config.yaml
encoder_arch: "densenet"
model: "contrastive image-text model"
dataset: "flat shapes of many kinds, plain or patterned, on busy backdrops"
train_examples: 97500
image_size: 32
crop_scale_min: 1
horizontal_flip: false
translate: 0.06
rotation_deg: 5
tokenizer: "char"
vocab_size: 29
loss: "softmax"
embed_dim: 128
encoder_norm: "batchnorm"
encoder_activation: "relu"
encoder_depths: [8, 15, 8]
encoder_kernel_size: 3
encoder_stem: "deep"
encoder_growth_rate: 16
text_encoder_causal: false
text_encoder_width: 192
text_encoder_layers: 6
text_encoder_norm: "layernorm"
text_encoder_norm_position: "pre"
text_encoder_activation: "gelu_tanh"
text_encoder_mlp_ratio: 4
text_encoder_head_dim: 32
text_encoder_fused_qkv: false
text_encoder_bias: "all"
text_encoder_qk_norm: false
text_encoder_layer_scale_init: 0.1
text_encoder_parallel_block: false
text_encoder_inner_norm: false
text_encoder_drop_path: 0.15
text_encoder_positions: "learned"
init: "torch_default"
residual_init: "none"
optimizer: "soap"
beta2: 0.95
learning_rate: 0.0032
beta1: 0.9
shampoo_beta: 0.95
eps: 1e-08
precondition_frequency: 20
max_precond_dim: 1024
one_sided: true
adamw_lr_other_params: 0.0014
max_grad_norm: 5.0
gradient_centralization: true
max_steps: 4500
batch_size: 128
epochs: 5.9
lr_schedule: "linear"
final_lr_fraction: 0
warmup_steps: 130
weight_decay: 0.2
adamw_weight_decay_other_params: 0.05
Rows from block 23 of the image encoder, named by matrix and row number. Rows with one number belong to one channel. Each number is 128 + 32 x the weight over its row's rms, rounded and kept within 0 to 255. All counts start at 0. Numbers have three digits each. After the name is the row's rms in percent of the matrix's.
# conv1: bottleneck pointwise conv (encoder.blocks.25.conv1.weight, 64x160x1x1), inputs 0-159
# conv2: growth 3x3 conv (encoder.blocks.25.conv2.weight, 16x64x3x3, transposed), outputs 0-15, a 3x3 kernel for each
conv1.26 098:151116128153140118091118112107123182098135145149130113128098153114121134119098193140143162101172139137115142106123114100151121142130188127193094093206104163067088147100115129140111084120109147135084111150143110135089143160085155123138109124136085056114150102083094141170134114165121100196119157148128111118078184114131102129108183149114124177104138126255112170133245175119125129143129077073133085165100131111115134104104092126083150172124102082110099169088121149105200151148133168
conv2.26 100:165127153134083082133134111138135126127134095114126108080022038186174080118156156094122140101119152080120148099086088134158158183157121078079117124137129100112136066164135138205106090102088189204102140134118121125159144138153164087110179168080122105142108103113122119129123134140158164141138135126125137116117163146098149133075157177056148216090131130152126126155156142116117125107094111129126149124096111174174170127182193133117132
conv1.27 093:090124115124123135121157141109149203168139148164102130142082104092166131138158129183089128179127133092102086130077115103176118185145135091121162137180139095133095162076081116086138093144081145144164113095131151111111124172075106083116146154128062102156106164117125157148130146159154126144106120135136080145102124126092103104131150133116142180107103089200108153149240193177132178094127101103164146080113108136109086098155125112109140083097104083159076066119077177142133112156218132
conv2.27 104:156123158162128120152145112077103118109131116095118100104048040205178079149199175090100095103135133087128101147124125138125119132124138137119144120119133114119139044167134142226109072111066156174108157097106092109172086105154097095164162155100120144120134155130145148130156169160159153154144136139149148131147145123146146144063151189033183219077151141112129134110116126121117146153142140116130165111087098113112106116148155109117112
conv1.28 087:105115130129145170130130137116101103126142133134156229094134134108144151071120130110109164110142148084117126063170110117137103178125181078141195121146116136107084163068124146109105110132090110134152116158127065097142082124185156067180109112124133095113139150147123095198133099064158140059139171160151079127171129135121094160082111121140170137125114152129122146086101192132119110194087200129108183112128106098198132112135091154147149113045182119115089139147131152128116143135064184
conv2.28 096:162149160129125147108088099146134129135125116123102118135126173146099122152108110178171177170159175172191180113076082068131163130198171078105132135157129116130101211170153157164158134174190161186141153182116159133105172145078174147094133159127127105131125115128109108124099101108091097108107111117116115109112139123111120106139147124126132131138134123184179136203203163167170144131116121164127134172157173082058099081064085095103097
conv1.29 092:174089101105123104148099167097121079110168155079145135101140097104124159149080102086108150165128122119198082133182146150129065111102108144133114127149078131146122079153121137169111093123131134122040122112116157208170108148141140124079102115115081115142132165223127097146187157203103149134101114130097134090116194126118120114133101096088088089152108192112068128132099107090090129159087165099158119145149134121105122086132144186199114139141111200192100108135168130145161144126174121
conv2.29 100:116123122159119101143135108123117113118113127116108106141138155091111131095087098104134138111141151112134139148157138148121100109090096133111128121117132098106106134123123119080139125137151107132151115120146133108103096102142083093150088120175133194057207204183185211178158160188176187192144152151098092115110120118095112104144115120172128092171131119135121139135108114128088100160185144150221188030043048096118122140136114134169137
conv1.30 118:155111218140181157068104072214135107114129092139149140117135172144112107129105114121119096129158179110071143112129120101112134138118138125165131098116103144136118110124143136164082148120123143103079109208139132133058127138117140129136125199120174119099164090073128125073100119152107134148125119163113098077118050120161146169142162106162153131164125184113137130114148079225171099142109148156105102168166114104151150069121085202101127131136168135085122139124232140148098138071111114
conv2.30 115:137127139140117126150149145113108119126136144135130140114136158107120130117123127102119115106122114112115115109114115118127122116108107171179183132125162098110138165145130143130138117152155095105163127122149156132135154163150130114128129106128102074166031022066043020050191200199181191196191200192105090095116102097110112096128111090122121105132107104123115115108100117116105134080093071138127096142158153118116123160152121146147121
conv1.31 098:123115114155219147106130134123104189172160155183109131134117148061145156136111078154124171074197158110094114063120184101171133108106099109130157074155111137134062137137122151117153043086090147117161094132163125102100119129149131131100096137157071142158185143108128100150159106200149120127113115129128128128113133152090130178108102100139146170075117155164169119143190197133067079152131172165127158140097126122117118087183114148095116141122172104146060060108135141109181138123110170
conv2.31 092:137128145147133127145139129099141118121121111094104079090060081207156075139167168124124102124154125080122131125109136117115130138136140121132162116106139097104121056174124152203073068096085154158120157104116104114181100100140089081146158149070124118133100121123103102123151171168174182157155162144151140148160170159146153141074193181060222207083177114087129152111118145136142157137116128152124130126115113080119082086151132094084099
conv1.32 101:189147121096141147179119159120120134149099132110184069149138167135041141146166130103202168142123178097148120078121154111099129132122131178149050122120138188062167132120149122125153145065123128124121158111143176132152119158160153149146126113116161054022143197140149127156123137143142105174115174122133110135122122085127073141133106182140101158128117104112136124116088053121150146085100161132097042134127107110145139159114109107110096145170118140189088172110088100172142145131102192
conv2.32 107:098144121134114113113113122128150147136139145135123123143148131128138147127144155147098042118055041088033046132136136116119125134173142146136153142153191158145141090102112126121089115105094152123146168109134127119135109115110099116131146119102118118136109108117120122120100092094091088093107106124091110129101128145096118116137113115148104114142116135028036098028039059061054061125127129138130128117110126115153127147182157079100116
conv1.33 096:114114115070135122105134132099205144118113150119104129139102101072111157162088123138066135128102112113112073084137148133104128105119149145096174148108113106111070153093076124140092145131130201131239132156184183158137139087127121094078165130155078106134105211129199126194115144195147129150100147106094132166094126143120137141093139181085119150164080170132128140124097143104079160111161183063091144123120138090107107105101136114196140114136155139122082064139109141097157102134095176
conv2.33 106:103094129134113119170136119120121115119117099116123105079060092202120075175189173127125136126131130122133119137126115127137107144148137141140160134141157127118148060138059183210061105110043171144094101087126050129225085111158075082152146127080132118125127124114114118125138142147141139137143142160142159141129121146144149143099169159058172177082176115095118101104128099109103078116123136131123126116127128086117053109172112077098065
conv1.34 087:170132092105111106071136105101146124106184118089126168138153117132185155091152056104116135096068131127115079138231051142131113127144095151091189167174076086133119142098144179111090101190158151149096102210102109110167092141133132159104157093111120109087103114118118118139097122115143109114084132185120200115190131115165169095091135167104180082145095117088091115063153146083147137142147158125157133144145101123112147130097115142127167172134133173097133132079104170146158176122096103
conv2.34 118:166184179076117177050047068152154164149126155147147176140150157132131147114118128165156144144135133149146142058072097061123187104190186064062056148184107146190132115118119101113105125110106213174076201115063164077083124111125149150115131129116118123123115127127115131125103100079089108106096095109095087075096098102090105090127134117143138122141148141124120094148127108106117113150128137144125138139132137123107120115114109131144140
conv1.35 081:152101119139156100059107075104062144136149126135111174138125109103177190067125126160115156092090145178138123087197075121152088106147161093094146172153092106145118081132116143140149052147157119100154098207131083093164129110163162135117115111123104123153122062144091147079114172143086080114157101168090109144148138123140169155117161124100194134126056133113139109174191143106146109164165129142116096171120132084101137173172129123088174166054147163091104140109118180140152175114148108
conv2.35 106:211218206090132206055046090162160163142143147144166167148150162126125122122133131146148153139117126145130125057051073063136196103190184059073078147184102126183127135128130121116127133116154184150085188109063172077058139113115151145107121119111133138154128136134131144124099092093088101103109100109108111098104106116088107109114116123132133121132133130118118102155132119132129149139130148145124128146134145119106134125110120132135123
conv1.36 107:172087106177161166126124144077157123183156147092118096165119154112175200102160133102096170193131166149176084118145118186118133127146104038103182102121092086090104122117155100172125125115124094107117135111097073111115111084149202126120110098099096112179161081229098192100110153129128117068119164145165159093146158089149151120138133081167156117197136143090088143096162170140156138106110127141128172114157115101079108120178142147125121106065145147155108100121135124160101100125102135
conv2.36 093:187185178129110154096095111087114122095125130106128125143146147107083132144125120065094107086111128079120093151140130132129120102103131122127116137147136156179129134099138117079149162134155132129127175134098144116080087101143073143159068117166130172046160154123173174149116124137120118139112106096101081091090069083069077075117142136131132094126096114195160141186163150148136167169170162108145163059061054155147170169158131179190147
conv1.37 103:099143174136138142135133127133140115140051126146143058148114138118027099130120141127178156164154117127120188157054140063099158099120105187162025144095204176108119138131203072127160137114119085099143111136138174105119135137122081137167124156119134069054131135117154117124173097123119140141161109148136064140143130130134148115149182166133118159125135096188154145123111075122141134171136122109094079133132160102172143151143110130090142094185138091168137210088112144100119106152114149
conv2.37 103:105134119140111128124134172193202190193206207182188188133153145114125149117117105149124089124083065080051069168164125152119086137124094170183209101126184079046081144125115123117124123125141089100135116119155134132166136151118126147129113139112139133148115124106125115117119105096111112106137127135074102110063099112070080094136108109151102099125098122100084096091091086097087100123112114118133139103122131130126137166170160140141136
conv1.38 105:178127111125137127088094067089116065122147131116131183120160158146139168127162104064101172105168106124099142126184152109084143168160118120078154092123088102135101112094136131156103102143151088126101172172069093114146130129181200116141092121122135105146172078097100192108106155040121136069136129128159129122152074099186194145086161110142176071157085157069130088111138107126159146188085147146157171165119109109115118140114134127155169157099165169058133082132158132132103129161098116
conv2.38 084:168143151102114150086092114173169203154139171147154182135155168116137156140121163115109085105091096105103088132138091112133158100153132089068089119140089093139086174135141171139150152163166148177113170114079148077105121075116147101116128125097104102143090083119118103094114126108109117102100105098057059034051069059043058057124141165140143146146149155109088095146129134113127143119120121128121108143131158135116111138139123155144132
conv1.39 103:130127110139143164145104114090144139169106164132146154165121131159066104133162081122187109148143140139126123114138126084079129162157183148134054139127125182067127178098137122109130147152098145100112140103120136104144130153154137132159135131118127082057150116117106171177152098134074113151104155140166082127112071062100079155114149167156167158118199097220146125086098087132178118124083221146128076109096102151133104144170077113128121111114181082126103220100115107166171120144084161
conv2.39 090:155119093148165135109131141162157182150162186152150172128150132101112111120097138112113054122140101103120098141122144148119157159166153080105120117135141121141129148074128120101130145167180116120119137102087137067083191150134233180124155202140108105153079073134118071099121127133088117134089116145101140121135179140100125095170114092163104105140103130100090124108081132154141147103111125114114096155150159172173175210181202194178187
conv1.40 089:138115079111091074054086093086087150143138149093107089124177165150163190091157166104133107120102115120164161106216091179119139145174116105074165124196061139081149167081122082085105098163094132091130148148114118142151134161179164136070130085182071137104133101113137122084099178117081081136099086106095116096154134152131115125100151136132122142138163122107086117134146155118125129096066108153167120175097137170093126167095173117159173168150089174124130139127082154147167113172122097
conv2.40 092:189198201096114161071065074117145146118141154132149164139143137104124135129122116142136131145140139135122134057080093076127185103178183096090076197221135200235169136120129126116131129142136188166095195103057163059063152117098146159117134132114113100129121106100124112090118107103100111100089106080103110085117104124118107115114112142136130135127117141117129116148159131123162174120114107117101099150143152142136162134117129160132124
conv1.41 099:115089132107132174178106129127162093166160101154144206111092187169128095101116145098090122137131081057153115162107069076096124137141161111151144069112147131127146146090113176102147137104114088093158141161089099133152168127144125089155068141104136092094155156128122084211127069138145111093098172208158150097144140140124158159103066076157122119132122139160167138096165156120123089173182208135076176088131088063125138142142073160143103123071141112115118136133140171154119135124127176
conv2.41 106:079080041170147083188162121103113113116123112089097094135168188094110147091087110173167111158175143160186152156133139148118087124108108158185191155137193127108143171137165137141158125131170098113145055132149099140168145126085131153115104124113161137147158137145117135135103083113095098117109119139161169152153130138159145154176104082162072071153092098150171214134149181155145146099110112113109107161173171065084089111127145100146105
conv1.42 100:132090129169130124151126148108173108079166101129156255036098124120112133086155116150114150108140124138134115092114125137100125152148136104162192135124130121158136148111167085150096119111136138155101118112144102158138122140119104105155107146142149191077133186115065093249126131117157124095125191132119089147114101105128039157112113119133123134172102156128136097085105133135181102185041135150125202133136108131152099141146128119146125160089208134123107100114123127147151145115067144
conv2.42 134:136133114136122097137117083139115095141114089131120099134144180110096130138103102171172188145142184170182201118088082082122123122167136082098127116121125088091100174164147152176161104142192125146129106123147119100144171147082176182097144173085124117114129110111123111122125117114112128123102109101145139126133109124154152158128115119127130120144145116199205182198193185184179179095092103146118138165160171086093096088086102066067072
conv1.43 099:129110116107079100152122114132153136150131097129175222068158149149143153115145165114128121124117145123118157144067127143100173181120138072146173162115151143114175117091173116121154177119113082078138128094073104128127156173140116131152083116151148131155097170090081072236134130128120142100129132110068055115151161107137068102156121107152071167164172140143122176123173188101155097147050152139100209093085106136133136147073121102155129096112132118153127100103103085112140079135095131
conv2.43 111:136121103174141116172153161067074057065084079051049052131136113125117135146127123136155173138153170140173146147147122151139124111118115161137198132101142145117130166173152128179164108128153119140145116160150122144130187171106170165115131160128123120124131136129128123129077087094083079095105089105197181163171165142171175154141118127155113125144126138193178150194189180152166167105096109134122125155168165135152164126111134129118091
conv1.44 103:149120108132091118106127130100228173126154105136079096155116134112134115142078070136101085087104101126082101101135095122162128110116121126134141119149113138067067153087127140104106087124109211139197149129190164119078144087098100092117201109145101069124099198099161177205119087160161109167097135158148132119118117125163174097091124209119133160148111140109130099124160119090147197127135150092131145089106108110114142088144077097131115158131142149125060081099111124137154122101102192
conv2.44 089:090124159111088118138091087144130115154120110146138099104067111173085054181182155102103111105117114114119139115112112052105150115155164119091125161155152148134141023086072166198078098115056168152067147096094069113190106140159089129146145149048107120133115128108084084103128127143156153147115136133119119104101093101113106115084186153064182174092135117120138107155135107103113109128110119124109115141125114100107083135168141092088091